Weights of a small image denoising model.
Model: arch unet, norm groupnorm, widths [96, 96, 192].
Training: normuon at rate 0.0083, 17400 steps, batches of 128.
Data: trained on rendered solids tumbling over patterned floors, 195000 training examples.
Rows from block 2, named by matrix and row number. Rows with one number belong to one channel. Each number is 128 + 32 x the weight over its row's rms, rounded and kept within 0 to 255. All counts start at 0. Numbers have three digits each. After the name is the row's rms in percent of the matrix's.
# convs0: first 3x3 conv (model.mid.0.convs.0.weight, 192x192x3x3), inputs 156-167, a 3x3 kernel for each
# convs1: second 3x3 conv (model.mid.0.convs.1.weight, 192x192x3x3, transposed), outputs 156-167, a 3x3 kernel for each
convs0.38 092:096124149086148186099160144094185204087187153091163181156162134138131145143110134123124129120161132148150182120160156146165092189189135144134133173109111161139108103127107127134120085133129133128116121130126148152129140099116111114132094115132138158178137135156110153115111077148094071093130090046132147114162191146126182134
convs1.38 100:126084121080123146087130153124130109081111147089108112107107119147121115107119110106108150157076104189100079135145173149185144148199144085138138067154142113105072085034061151106116093101091166130139121154133171152150188144139183175184143141150138177142096141097135171151181132130119156127151187142115136146142133161139140160
convs0.39 106:122123111078142095174156111158182172140097127133110116119081138144074090121084106120179164145215128104169098129142159152180129116097108146141134102062104073104115104121148095152119113086125133071100170170171153175150107128112093115117129069115129142107095144106152131131117127116095074111131107091119138108137118122151145167
convs1.39 092:157137130111132088138121099191162125149123122150123118152153140199119092129152165137099138163129150114133141140134118179231158149167141168218182144173196128147133074087105124148138148162123159141111153113136119102095143174122164153153142160129138151151128121171074069145128133118089078073134135135147188159189170165150157136
convs0.40 096:142124108093095151121138115102106064135097070092090111141142122146175153125100169116095102128075113092096107100055062119099108132148102091092078090110159080113082157144151142104117120106157147118090131166098109137112131141146148036139127139119080124067101093109157133105099128094146089123146131121096099110129169181137065108
convs1.40 115:104122056164163085169109102108115170113130126124104115144119101135092115157099105076077071074107070187144072145132153147151125145134118102120123133125112074094120139113109119154184158134136172185127202145108129084129124114122142150135143132138167119112056117155171181139145137143166155174148108125099152145162118081140143132
convs0.41 098:148103126132083110144170149140142137171138093129150123097125150125111166174155143126133180112130141124118090074051120087081105126105133130169156153148145141172147190123118151129188203135115119115103156104126126145107125097082156091104129101065101142158136133146128139134135100106157138131145126084125134200064185210143121176
convs1.41 103:109124120138133138161155104132121116104131122086135138121094094123099127119105137174174157165174125058150177162148115144119153146089137130090119123127142099087087186089107113067119132095139111073083127107042103088123154177145154183129165193149167163176142143159163141169113102124075127169122159143180162168121115135146131150
convs0.42 097:131106112151207216105098143232164166255174136195149133114132125099197163135150145178174146144150137140120107157160109202181227056076091144120131180182132152162136144202153203130148207160154110120135131143147100148117143083129144131136100162130127144093110131157132149130143090119130099176104128099159171120190158125139140089
convs1.42 084:082114110118096118107154084125126123127134056086150125094144149113146147099144117090107089128120061143127088111110125177170169099130113120097126150116136096144190081086083152182133169100127133122113172146146155117054115137119094113138131182127128135164131145127134155118095104143088118101148102116096092119155107138161137171
convs0.43 098:151155129119102100164104149144103128156150099099125082164096096103088099166105157138147131136183175125101118138139110154143126160143135142161120152135078159122130110140159127141172147134102130126131114095133116132128114107121146069057145116118150164094126253156093219163103142125055112087137107135157121143157118133165189187
convs1.43 091:087090100097129151108163125112127127085111153109123082123125137140121164106143126162178140138110132097072089142130152145158184203187168091106113120137116175152113059078096080098099080032080124099097102085095141130129080102138126132107131101091177210151147217184169158142142105123127103102123128133119136120117111114166096105
convs0.44 105:119107170183148165116168214068120090110139066136147130107108150118092096111138131101102088111116095109127122133115141095145130082112128126144114122150191114111142155193131197195211133075127123117099148123102139109116139093142112144135093062104114136105096094135138076087102112112136083180162153093128145144158139139147082081
convs1.44 103:158160181127193141127149170130158173132149146090108146136116121149124110114164149192117139176121094156123104111144123068108105149148154119169135158148167130132146149130103122140100149091121147116193156104107131127134133176101117097110138118091117132132151130148167173130172152129128107102128114122107071110125125116070128115
convs0.45 088:134137118199177180149140120168113145210154114182184125145104115130097119094090081099127089103120116106129134089099106072111106088101113158124171110167153179160122103161106098098107055159108105113147143171141155134121128125177140175169129150163138141153095156106106115089105120106107105158098042119096139137151122092110127114
convs1.45 100:139140149162118112153149178106103094108122138103099130098083090088123116097106083159149168148104118127134120110161158150160162168137169149138113135137159131123111095071066142103116122096109095153109088163076117149143131126130145161146153191164146153147151180146149176126147185124145174151136146119143183154162186124173164168
convs0.46 112:110072114089132108114151145088158141097204163126123163107150134110116130132152112134124147145096125146116137138109135164156078122112123136167150150086131135114104189186101192167150171155154130120124128126130110130147131140131114247132135195131145140142120141132134092129127115152158122060085143114176184170145104160127129110
convs1.46 107:182155149178159209135126182168142106108113115150117143127142087107146145126104145137184106194212186179186148105135112133142127103112095070106099081053111118112087131148158174177167121150165139099155146149140120148124090118105132113096138084091105118113114114170133120148141167123144102126151118103097074077084095116035035094
convs0.47 102:132105119152125067090149121107114109137158118092118084084096108102162110162168113143151123116135090124107118116155129167159123105108130110133133195169116149105101138110099147124110138093142140159098141127127141132119092118158185189175135173155128139109117124118119136130149120189099135140123104129183129130091023126126176109
convs1.47 099:087144135096162133110139116132137123168155127140133130083112092102096113098070090068108177134113129173150140137113152204176182127164180103111153157150182149089100057090062145102068103128145108140117124142142129136102115143142080103128115116103111158171113137110169150149141142170141160158199176171073101125094132157114137119
convs0.48 086:160147157166115116091103152149128090132081072134124146098128083128155119120131109130107083116050191130150102134132124150159210102145132124143185149226123114125144125143112121138140138118149137143136122157118134135136129126118090129092078132092180150168108119116134131094135120103089103126163142114155105113134159119155151166
convs1.48 088:147127147097077100111134107090119087139151145083108123097099139058097155139121067131131116129157102136138123105119076163204137108117108097104103142124081052084097157160172156155172187151169153177157152166215102096106098113128110143161095119086102070099137134097116103098155141155120135153118166174119089108110105125150146142
convs0.49 095:118129129174094107182134100161126149075148129112134148119094131081112147140173182150139134107096121128078126111089110136136076167159165174126159161118163159131134122110142087142128128172109126113123148145168131132112118202137143123136148176139112178131125040113110081111162201174138105147127126157083150155135110178085071094
convs1.49 100:111085078128023096123105092088121127082103144098101141136075149115079160130121101145135104132123117130124155126140145108095140141143155122108112136084152116086104131108099099146112116092121103125136067161143082128085145148084094158097127068094181181179198114133118104163144118148207165153136169129106136129087128161130140167
convs0.50 107:128077147130157146172165181122117128165124082125135114114138129156165109144175185061114121077103115099069107148179124123179110111119147124103120138142132124130143134176106119137119133134134096125112117130113104101118104138134099178152108156147138138138147150190118123106126088141126142098175137103148160167130163167094048106
convs1.50 084:125131140176175180149165183134115116150129109168160116138148185162122145117147158163146147111124117161162156138161144183163183175169154096085122101136130121114124120095121107114123126143126119089094070097112101100114149147108165182112121144147094082094196200144167170113128110103166138137135121152151144157171179143150170162
convs0.51 096:094126132067028186070099188117115142102100124069156129157116118131112149150108121096121138031085144064120133133141158122104222125098155158117124101129080121108135078132139109152105113128180150116125141164104133108125113150113142157113124105156142128083119133125122123141112095086138170132084151169137138133154125189122066123
convs1.51 093:159140123080180177090147142159118118166109142161094080111128169111088133108111133189184151189195198138139147118111107122115098157126112124065118106067074147095098076104126153084154082146161113149186061129115071148120099079140169107132181122114152083123143082077177102132135092127131121152144143099076127155080098138115134132
convs0.52 101:103134139100126134104092138112103145096179161130139125110073101112112135101123101148170171146158163154153120145161149144186134148173144144171177119137182108138149166107089096108071083085077114116138154132155130112128152153152112148164139157186140148121151176127154131113087133155124147134137140120159174155175159139129150146
convs1.52 104:124153151177163146094129168156154128157217126157165105144120112118103085102095123130108088128114100129124120132141125139151138099149129142134187153143147155154116115121123156137146122128136147174151135127118165139162116156118103114109092089072100131127101146131131133133168169150180149170146127093114132136079096139117129115
convs0.53 107:131157086085149170166155128118120162165149141097100118110135130056099129139106152116118137159101143121130154088205149130197172093130076132115081135142098091108111104174174114140149173122192116123122116081103096142113155085143129077066127096147093182148108138111117123123127143098132124095147100135111167127150144148129122113
convs1.53 082:090054086119162158107098109155159195115110158128156156089128107127137131138123108066099074067161158117131150134120138201183182161178135126097095148125101069116099100105147088119123093118136085140145045106098076091046105126131140140136141148128163133126158140135133159151146123152126085179136114163123149158172164124181168184
convs0.54 105:137118104115176151140136155156180166120161143136143096142120135119121146124141119125110147130164127139088122114095094086128161131131102151144137136146173104117095132192161106115146089126189076135105121132144150158126123127094132109107137093099104156128112156156133138170115143109166192129123159132140176131178166128110114105
convs1.54 100:133106170127167155156185152145114159163131105150158156137115086140167128146138117164177157187177127180123108126110097133157125118148104082068096104107091122099106130150226141133159139145153117135128163133075129107097132119169166084148134171182138158142095088120114140137105080100105136151075057054135128096142098087081105108
convs0.55 108:088122114094118178148121143093065081103123142114129117082101124089160144118143147124129112130115139111130119131131128072088165092122103100127128134140095110075062113145158113146133151153116121169145120105139129155117163140105159132156081117136103088080111092109081136115079107114123152204079132159139094170115092157100110124
convs1.55 091:115086111112120157165118126150131125155135102141130162123126134150119118129122132148158112105152116142142119143151109086117171114139153125156158125110144115121158150101105141175164143133127096161133175139162150166163162123090117129102085090105150116098113103118105118110085141146108153155125125109105097113097111126131137119
convs0.56 089:099092103133078112088161164126151101119159139134117145133112124127114127064090063136089096081124094061116158096112065110120102118133152108133120162109168135180131140123121094133134082176097141149164120148106115119114124121123103157094112103167133160075102123121146132139136124180092068185144080136126164131108080051142171134
convs1.56 093:113154163106095088162161065095100105100116094084087121112102143097060110144132145106131092092170134053137084095099110114187140112130119122116147196178147148139133084090062090129109075102156187147135160104124152119156145148119092150082091111116165163106130118101109127105083092097144098123139090111143166133142149090163176138
convs0.57 097:130191132080141167148129183159131113200179170114164184119150153110134112158127086133103172147157123139145138109101123168145132110143154158108118099129124082042095142156127117128123125145100108125130116115107134156144078156163141164171142211186093108131129167203101115131104186192092196150120143154129149147093100143120158146
convs1.57 093:126130130186150108142117159134124089132138111193154104156126129110154156180171169166169136148152140071121082127140120134113101116128128157107119180142154151154177120115047089098079162162112100175152134076143128086114164119167149137139135129110167182173139148160169220190140158162081071109111086125151132137138125192157159084
convs0.58 090:153096090124138120123118120161158139111128169139159110141113087139128081114139129150125129124096051104139142087143104095138113105112082128114201153121201154154146108108142180176105102123138144144139162110146127117145110131131137121083145131054136157130112127118113148147127109130095109091157162156149107136170190106099089104
convs1.58 098:178115130144128146165136124125118098072124071116112081152101103153087148123132159173129114199134127169169149158153141115149196129126129135118109111118139104098147121140149178077102155134138086074111085048072093104109102109101110113108143151130126112113129124140131148165137110118150141119146103132109108138099127148129143167
convs0.59 095:129143125162150175095112138172120127133063074128060064129119116156079120132150130120113096109097085104108124093129096157158122124111101093118113129132151100112112141156153153164128134121118115123118141137138116152145140138119155165150137106138115129129169121121144129120122096120115079080090081073107109155089149128151129185
convs1.59 113:117130112112108105112100102109153133109143158106095090131105111123088108085112131088100089121150104176185170150132128112139093144133111124108161106146181108126128094111104102110139117127076118141142160122109127100102134155148105145150147135170120105143143122100189166146152169176171167151127144183101150167141182164120113147
convs0.60 087:144121078127078060087078069137099078129080137077192098190164155149113133097116108113097172156101097182162174111135123071162158166140113125168189116154101085114127165117117112158142118110108135146155120148122137126127119148121174150087071074083084117083164143166136121147140155100132204120132110099119169129181129158138149178
convs1.60 091:150122130157179136133148120126174205146092135161183166118163137108116100170142129101123104151144120110062113097116131125184171125146146184149138179116078119125122135129185101101117109119095145106083129189119082070124121138108150167101115066112140133145134117156138126152154109113165121082130110112109093093150165070167154151
convs0.61 092:121111140134143146142154123120132104119106134114136127121122138116095083142119070162134124123154113122091112100119131160118092129148119090119112109126164115105107112121082139110176148140187118104113088123116141144138103153140106137145125093107110120133108147122143141122174165174127176141104090088139141127147114085152097144
convs1.61 104:104161127135146086120172136137146115152125092118126121165145153120132144143104122142097111149099104031131098143118135202179133157111107112135096128134146150155194104146155120122103114108126098094163105144120137169147152148147180143133131136148118126088122120081107119107163147148184131188121136137163155126171186112167152161
convs0.62 120:137122114111142115156141156101142089128113120161139141138149146129137116128129144140130124138131111108129091133127098125129103139132131107118121138099147095152137141102107155076080044070124144143124145139144144131110108086101125078093177160143121130133147125113149144128158166155149155083159130165134118150130154161122102125
convs1.62 114:079101084076086111126100126118123109096087117120106079094119126096122106116131134163154138166162143164144218116151122114117085140153157140149139119104051100067036072099132122104135181158168121137139197160206145156179165146139119093104141123088084085130118131136117134134077117092110089073091082071148152097084115127080118104
convs0.63 097:128115131086069145097138186104160155134135110126153094151117150141153143106145168100100108105102060155125121156108129076120066167112118091117125088146102135149125164153114115125111151134131172152128144166147128131112106154148089160167087122148104108133090108090108108097142129156098077104087132123090064120103130142142097118
convs1.63 081:118207187176203183110088095127123102162180141110124113074091120093139116123059091118138196121136171103110165112185087203150134128143092113078137122153151123114127097097094149159136115096085139103079109063095130163090103088108165178145141143165128116110136161160165179142143122145159175211126146107163143155130133142156128121
convs0.64 101:111143132178100071115116137156109129165099049107100116109122095125075110094100100129102120107085084103080081157122111136111099130130115157135140101143152121099070118102136156169193107114085163135147113158147114157106122126134182207130097078109133117113153137061125114100108152129198127111119089106119135141118128119132119134
convs1.64 103:118134135119101119135112145141132119174136126145126129120138133136147132133093071104117118131171122107109045144160160165167115143137052108134140169107118080090102112135127061096177140108179182117118176136127119101105133162100109113100126097158137142088116104136192127112141136083103114126086087080099140073101118092067098103
convs0.65 104:136143162153140116123138113146114094162158171169166136104139107140111099115132119100128144129122109099095104116109131120106119093174084144112132163175125185176147123106141126174192155167134154112139156178115119159122139141138080091131131154126130099110156188157144165109158146165189143106126154132150131151161135200125092108
convs1.65 105:172144166143201166124155111123120145166161145185165148158142107121113150137115101067122142155189162123106118173106142173162176116127159138136162117184124202198172143139133090100130150141139096133120120055096136144120095122152156177155114127131085131135111140117156196157146121081104122109148145178136159116103153090132182129
convs0.66 091:060074056138146118091093129134129133088101119098074092152124112133158121115134106087112129146186162168164198104138110161193157107164106137161116130155138099134139098106126085111088089107123109144175105166198129122145151145121125126101119170149147086114126128157113100135117109102106103087092099146119187132127125135155135109
convs1.66 092:117125169099123103134105089160131109149130106125117127086060110121096107128132133124131161141110150142139118136097122114156152101135129128041092130061097127100084140145128083085077106094085108124056147252226140177189148169126153133121146140119073092082110097115146083105087090091093122132130153128144091109082095121132084136
convs0.67 095:121128109043112219145122164137133082057065120109110128094136105126123165162123105111161155106084163072069107148139132167163172139203127129167106172186141113141153120125138138155161134145125122114120192146143140151137145124122093179139102170104160096138133115169067093102094159119114073099137112120095132145150149113092067121
convs1.67 097:078084090139137109109162127122129189115118112127105134159191140163130171143145136130142134158170115123132096172175139119151135126123121161126184144151190100117133120130128166148173091056093149143133131116130115127114103128142113092095121109087106079117109078122138135169142131113124117137122131148158161145131132111144117137
convs0.68 086:125096147135083145126130144164081137234094086149038074140143160138167129129141136078054090113208150084107085129119136115144135112196133168117100083081090090100175126087091123159139145140101147123141140161129126149116136135096119135072110128144113061093062110115114103098152142150106114098148099117144167135143124106148127095
convs1.68 091:111092106139150140123112122126148135178149072156162115136154176071130125067109164115050107139086113135128112125150097132169130118131136128131191129186190156178145142103139135131185147147109107068084104132158143150145113126135164152207172146148109118088144141176137145144134117109133125124152174151144142085161184148178154150
convs0.69 092:152143171161124166144094132140142215173153172187166176118090121174097099106133146100145139145139098123136125150166074164137024164144163152128099187152157119122096031117080071091042049100085126115147164140126136133125160167146147133138161165162138153133155159126157174151195097100075105081071131145129115115150148117120131106
convs1.69 096:121106105157127066153119089109094054143110081105113093155122152159137194194141135120087113089055068075110161148182172142141109157157131088130089138174118106129148097105072063075063068076119097100115105118031080094067120180120166134152108104150175108116147163147132182166132116140114071128142143124161161136095105149137092159
convs0.70 093:107097125109162131159150186090136119143190088173127151119143107130092110172142143117062107128126123086092121152076134098120142117105107101115129128154134083116122134138098122086102131125146164148123157135141116124116059120085188251186141190135127147101095135186154195120097137120084123137092125153102103169109142168132101156
convs1.70 100:141152142116139173129161203142152118104145089134118123130130118116116109084111105073118123092118126201173163114089105149144129086111125102105124116121116122141146119117195174184189183100153139112134152094124144116125120123127159158119168111136140078072057121104146159104129195135151194203141200156108135117147151161107183156
convs0.71 112:154169165129082121078075133100096135128141116158154138125125116126112124150137143121155111102124105101097148209255108188255114149171128088120151103166142131148130137138146120146112145149097116114114127112137123130150147102110101106136145173153165184150133155160142136148103097096114092096127082130144148198133077144159151176
convs1.71 132:138082082105074082116100090119133163056136160054090123129141088149170137127149166138121120116116122134119127139121120081110119106132107143099119102098108124114122114119128095104101104109106137131142155069146157111113136173133127202150128135162108125127120122150120086117103107108087089113101110115143127120139042084142119105
convs0.72 092:124103161132068129142129139157172150149080115158046113127121121087057106118118114143085147075066144085079092120128093092053107136116120121118133137126111107098115136134202099111188172180098128144126159118132139142107136102077113180145107124048144163148080074138126100074101088099107102095101096100142137152108126138098113146
convs1.72 101:142138162147098113111136122131107103119081102084105102099098071113101118117087117185186134188201135087154125138122132118157113131137124096091099093110097151133096146147129130127152159143167160124140142097117132169157149101130078082118123111130155142119121116128096121104146134134118112122121127101130135112062066097046068091
convs0.73 100:090102079117174171156116114093105121163163184147116135132118114131169117136135138134152121163163138147114091130133103155131161153184157123134142119154109137102109140126163125192192144156161132097145129133114137108117131131086157098051130103097121140166131193174132079141143147111121138126115109101181169161158125143122112113
convs1.73 098:117140165163136114166142124138118088171122127147151102148128131175178124147155111098126108070121155149141190086120115107081083089121125136108163151120139178163159187161142117132167183188155095114120053104152059047082173133164137153176124135158139139092103077043163146106199178198178107160110131132111126104096145110102167092
convs0.74 105:163130162093144142068127121149109127186147139195126098146177125167151132132157169141150122127139118108124102140151140111150137132119170123121151153116149149138110119122137160157123207133101123159139141133105119116121127138157105104142089125115142123096139111145107126131112100138164083094134165154119153111059123130114105127
convs1.74 110:102089106123064080091099082140153142207115142151115116110128158108102076055073095112140176125164167095103126081089109095099125084112106074066029047079088082109086098108113102111122113134146144144108128157166131163177100088129103145119136145176114115121109094119138101074106098111127129060126131137143128116166141113103074140
convs0.75 117:137123144163164159146148139111142149147156164135136138127128116145127117150145120121123110125156133119107123126111128117126118120090145113153116158110117151117116144143123174138107176177155138142134147125122139132125111107132167055097155111092150159169112150106080090125118130130149099074118164111119102126089114131128135159
convs1.75 093:131167154093082091132137200131116126102151076117156127140174171136102175163117150112144131053115142103130147120142150139127142144138141107142128123147123108154146123098110151189155109137104076101160117072085111095125130115162160169124136138154131133091132156098138190155128121170134110151175143153143185183129177185178214195
convs0.76 096:131191141138155121185128112142143141146171198115162162143096090163192166180142158164110132120060047160110128171196196125143121122150174114140140129174150135127118132142141128075060161122156123094103129159125118140122085083108123125091092134116116121109131144103120146102140103078135179079135161173131148167117163172101128111
convs1.76 114:113135135085105101132105094168181144111093074151157161126076119098109126147098124090062073102076109121108111109098140065099144090120088142126085145115083137165153132129074049058048136115135147120113128134121161180165117130156092080104074100110152132158094065128111087135097095114123092118086076093114120103104089076103125113
convs0.77 115:116143165074097136141129113144126090191145102107145138127131136139110113122132145111118129138142123080131090118121173141106105121103118148128134113141125132111127087121146114105116108155175138113122127135121136125134149133115108128164133143071129125102108114151148148127124167135012101204168060070103132168124127111124136121
convs1.77 091:114163180145140098110136084114117140120121137180147169124120155210127102160115071163129167123118067115130111174168143185165127143147131135121182078142120097137139094069112103126147090099106124094135106027120100084130122124123155132110135133079129132111101133114121144126094124106132107166091112130162158135162169186181226236
convs0.78 091:157129170157138195151200163136157109170120115146138172141112149129068160139150147171159147129184161094152073150158156157125199211196140133139144181123127134084107148135146122155140153123101168143141141171170114155141123138084154226119089118125122121091106048105146176174168112076107115144089103118103088090126078077149108083
convs1.78 087:085115145129146142099136123116088106132105098139122120086058110070111044120160148119069127120094134122104151132051115058022105128129111131094105125109147077099107130139123079146097092142118135158130126171191165173173131126164162124126087096094197174163077039095096091113108135104087114102093112121123084132112102082127114100
convs0.79 092:120114178174166197175141127105152107190206081208151135149136138122125143120128118139167072132161117086063121132150165140125148077128086144094103122140115137182140174098145134123086124172162151130108114159143129142130166173194104176116125144106136175142120193149136140132144174160090135133179129116087124162170137182142141150
convs1.79 097:131106166116096088119109096102102119141076026081077092106098106109070122117110123075129138098085069137124128141161169080078121162169126089088123089100132104142122056061086077065061168167106190166099143152147129125162145146137112044082085084067114114107132109056143133122087100121089102127087052069109106095133113082112113115
convs0.80 113:133109114131110131121145119126174127094175138119114134121083116120074128115077159097141128111132111108125096107117140079123098115132119096126110133099120131144099107141115118072064106078124127120122137129139134130132174133129108122130078130135122124104104150084129132096155099134101161138078146048111124114109109122145107109
convs1.80 139:180097154199194183168142133146154125137141097151128115160154110112159123115157136131144180145155181113139162109119144134115121107116137083130112061090123132117088114114145054049102129145139092149135129202120176185111108084114139098109123158130145149129173127188105140164144145145109149166102104154102097094092119105110110159
convs0.81 094:149157169164081051137102106154160158183157113132176138121172138113108108120130113112147122104138128090092114122144127128201113110134151145106130092035094139135154167133170177130117167175147148154143104106119122166162125129108142119128116139184140120135160117120107116137154102121117106130116114146100085116062096188103103144
convs1.81 092:130112131182173157156170155075081097156066042106075082134144162119102129163131143164116143176141086166145167135137124147157106160154116103138128082118117109159161133108132111149134146152123095085108107125081128103076127138152100115121129116132110135134131175156119129151118177112202172106144139121114109155129147158085105129
convs0.82 111:146095177098135128120163179136149125142167165133101098126171174057117128149164125099137107118119144124103125135126125135128102164132145113132106153118084124141116120157102072126157084078083154120123136168127152116113146125137162113057116117198138143132136183167141119107128086082105170181072042127131125133149118132115141114
convs1.82 116:138125102168149143152132120144132153176125137143123112111127126142151135119068091142126106123107095120129104078101124084094114119144137110115107066081099100080105086093134112113105116129133102130143125125081129127120169164126146123142098117142151144101110131125128181163092113139142094142171139110115135171160120149151143144
convs0.83 087:132138105109059207119123189132163137132122162124154144164117117093187159138096122149123129118107209115085121137130097154088079120105094112120091119157086169129075119137142115102126099130138094093132104139083132123137135088116094127163145104106148119118164191120153132132161109125073071154088142108122096092116131154128124106
convs1.83 089:144121096142112083123125125117148155096112161116122114108133163082118149116166146183110137070063128125118122117136117122154141127130092135104121143056040147069101117130130118133131132134126114128136158179137114101134150155117127208141130132126139126146157145108135142138122124119115149127123120106138097081107155112106142113
convs0.84 101:113119155157126117154130084090085095120111133114118173154127108146177122161137153159122130106081092128101118163201171219207255107127091099125146165123121138065092126142135100069075133128142106122157094132154158122157154140131121116106083116135144128140127093101120124108147088081139125092112136154117139147118154133119101121
convs1.84 106:114087089121132145127127132088129118130175215117121182115137129081092167168190182146148109071114103099128127140132138157153133130141106152126067216142103143130123110138115085100101142103118124163170152152153110118123118103127065098088135125151140146132134138141130147130093087088074080113090072085113051074137094129135116127
convs0.85 110:129099137160098088133163173176083115149105127163131093125148083125139122112122108094098158091133165105125143164117137139148160123111139105103141061115129095178140096140119090202160115132132109111116133087127123143133148079103110118171109186123125127125070140172119161088146104117081057117096172142097124108139084102103108143
convs1.85 096:100113102164112097128127132117126119189099111192140080141131089190084076208130076139147138117140162123138142107108102113085092096107094080124109069154099087157107105120095044077073126108107175190187150080147192093114092127118072183143070098129101131111131088127113137134143102126159184137110158134152097092181108086156154179
convs0.86 110:114135164126121110125098100128127112134107144151157138173154142137090098132118136155217197181224108123120134110177230126255189098128146128137133101135138121133153121130118166140134134160125124156133129124145132137156125114149110136127124131145129171159158158124139160128123127074110089087116083124132128111107061007141159146
convs1.86 109:138140144085111107085117117134155093127151106091094116092113117137187103148150106138102108147090093106091109094087089098096103144130128135142139094127140140163115142111124115080130127144138121082085091059085144116125110135141146150141097142141152156136148135119121136154100131151115119110106108141106133104073125101152171126
convs0.87 085:074153123164118153137134128116161141037206238132110113142156174152181129143123147145155155110092147081054108057124178082154146089069087071106130073140160076174164156165114136061102152063076102154117146137117127134105154101096187175180116174118077114133141123138150100100086136160124149158126199181108139145149158116091129162
convs1.87 100:165128100153099141168146166136144142086123171153122121127132117173148097096107126106147131147153100184171150145105114140091136138117138165168108124170130132144120182175156188190150174135112139121089138068066101104078175123145169153167162144156158183148145160156136153175117169098085126099114184201165162110140133140149129133
convs0.88 103:070147154091117196155153155135140159073092142167160131131092131139060137127145081065142153083139133113135137199140149241182114157167137129140099220154106153126110186171143140106109151128139130123123144101150132146139126096121052111130082120084121125126146145161135097129114148146139183101186144138123141161113104132167129116
convs1.88 093:159121093116103063120141113148122067119150136133128125118105106166098158102094135142156127121161150139109144116122127150136138113107101161118118187098168133080119168150127150148092215206175086047117079093187085101105103117129085099109115128088152159158107098161166152167120124151129155143168163138154119123098062089134099119
convs0.89 099:117099169101112127124155127143090126167088069139147131107146132151102153129160138110129116149192122087122136078092098121152125109122101144131142128116102144168132107098096117102103158151127131158119124140149137164131119149121141148129168134096101129153166126116174147109124051102076191135073119111099080124130145098128162089
convs1.89 100:123127117141122091096102140159167130135078154122104153121138146104134143088132183124125122138094072059085045057112102095111131141103144127120108165111092145061060186132172147123139143151139093121121105147134082124099158109127131135094128127119130134125127103124100133165116114131117099102149164138102121106122139155094099089
convs0.90 098:105128179132148116085079135102112113102094138070082097086182201088183157141154145087143142109127139131146141147165155176164176187156142110081134129108138137127135122120148121156146156157147119101093144107121130140106141140141112132155166151114172122130108165151126159129116144124121111127082091119149130160138146133140120149
convs1.90 094:131157152149147164134164145133135107133135154130130134077109117153171142132128126146133144106111119132132136144137112128122115140125129131117122133146141144151127118137137099123136127153142147157160165172127151176120130127138133158137127156145107125121134157154116144136155128135131106119158146164146169137147140151155149134
convs0.91 096:143170162121152153131073140085138092170117087168170121130112081150118122138139113088109102095124084125126143163111099137127104087084066145140113161127115099074094085128072118151182138136134098079080119118126129129150116085086140120118109165155153118123127109152157119116096144118177120108107134148109104084133171085133173149
convs1.91 092:106121118110133133120094120077080156089070175110100152123082107129110116108171174147144127191185177147119140093103113132085115143102107156144143186179144146109171121126161116077127159100172126151150089090083078110121169194158171165152160156161161153153144158154100130112115138103134151132159137203144123119123174138099121109
convs0.92 097:131121167115091118101112103103162091148178083120140111127139159174137155132117127121130107115137145132106077146140115212120058175143133091117101146164137150118145101139130120106173099131178158118136131139136144157143171125089117092147146074132112099113138087120101114110156125077111079137102096115151107160186086106136094125
convs1.92 096:094116106143105095133143128104093143100084121083101101089123091150156098137162148152149136118168189094117130081080142134083100083080128161122100164080108155107120175131154123111116097077113142118052070205104059140134167149135091114124140093117124153156166211132133141120137124108150099087136119099148136116134139098089116133
convs0.93 119:115139140135147221116107127118137111238165099166156125161178120167184169127119127140112109111082096093082121211212244210191203094132106134125073114108109122145183133143169119116110110162154152180149144124156132141118091108126138140100139170134106057060179155145171164143158114143195193157183162170112118140165154137146142129
convs1.93 110:048112134104167157131156107155123101200110024138102078143101176087067157151096130117086094130112095124118106123125106156138139143157095153125140148109113152147139108086097124090118131086121100147125097159153109145177056087140059061133053070117107097081101084099139133134099110121147172140109112094094079045136097037097084065
convs0.94 092:167137093112142085112126130034162129131175132058111116142101111111172102104088068131120144157154145118103173095194173213204169152197192130136125126183149133192191145134163131120168162203163195164161181168120123151121135131115122116120147105150123135121108128110153166137141121112132129119163129112152174133145121127172134116
convs1.94 096:108134119169187111154148119060111183128118232090088161133100067200114075227150122138152148126116126092125142123074119113070085112096135091104097118151090075101108115100096167197203129136179144150125114132105118143128130167108133155111149122114142158148175143121145126128098124115197165134138126109138134128156148123161139148
convs0.95 095:125108100123191158115168112124167110175067078147132120131124146119126099137107106121112129166132138122075143111126126101082119132110123162126111138152118099125153110109119090131112099125064114128147117143138152157122106147132149114121114161152098139137103120125148127162124111098155121082130133131118096134133189152096112139
convs1.95 122:151170148132146118138128135111121173127099147139122147158148162170097169144136165137092077133120082133142097110101150095067137131098096124167157152082112138170161129150093175179128127107143135175126158111143159141147123107081109088101085090123140133155130160157148112078124130140138166075147134109094074093118137139172180173
convs0.96 093:124124105186144122156139116114115153174093129129146124121110084135113141169126136131117147149118129116157121135092099151130128130153117103112064102129118112121107128151157097149126118139122096119117113122111139093111167137112213115126059099130123118163077115116112154150097107100161060083117138108113129149159153125150141127
convs1.96 090:138105110120156129110157156132142143127134124143124135101106143097176212104167147076128140101141143108140158110097113144148124133122116170119108113128083092099137063118110086068094099110092123108093118143189103098111117131130137101093196158128119098093074090088089105083132139151170168164117143172162153158131080100109119136
convs0.97 100:114153114137104049144146072117120155162213142129176151120150081129134123118093098155160152102121132090111138146131162073055150148121147103110120164169176133121126133159103143112108155126124111121130152134111130135108131134079140131143150132101146124149102076115133138129160130152150105112190162099124148108101127147082101140
convs1.97 108:123116091146136116166128131109106136163083155107114105163135162141138117176140176129132125120109101105083062075107091111149113116138110093142147073127132124162150075100109142080129147116108111073063047067104095109091160157162176150163177185128098124126139100089115128143107106075134082104131088066128136104123093140150132139
convs0.98 092:136177164124176169088156168118164155113130150099179155141147131110199140112107114099118148107151125110129113115114135064128117130115111157180210159203177136171135155121134130189109123122179094100129127128132126158113088073139126089168147188115136148148155117145125207164105103125136177105131099028192170175141152190169124153
convs1.98 090:099100126107122110131132150122127178107150158137100109124104104129117135142158158131146142141154141137156187113125113108126120124130142185129121163125115138118087101147124127110093086141106087111099154112104105115137131192146125147108144157147106103148120155142150134106126124131126111110101109099130133124162168170145089130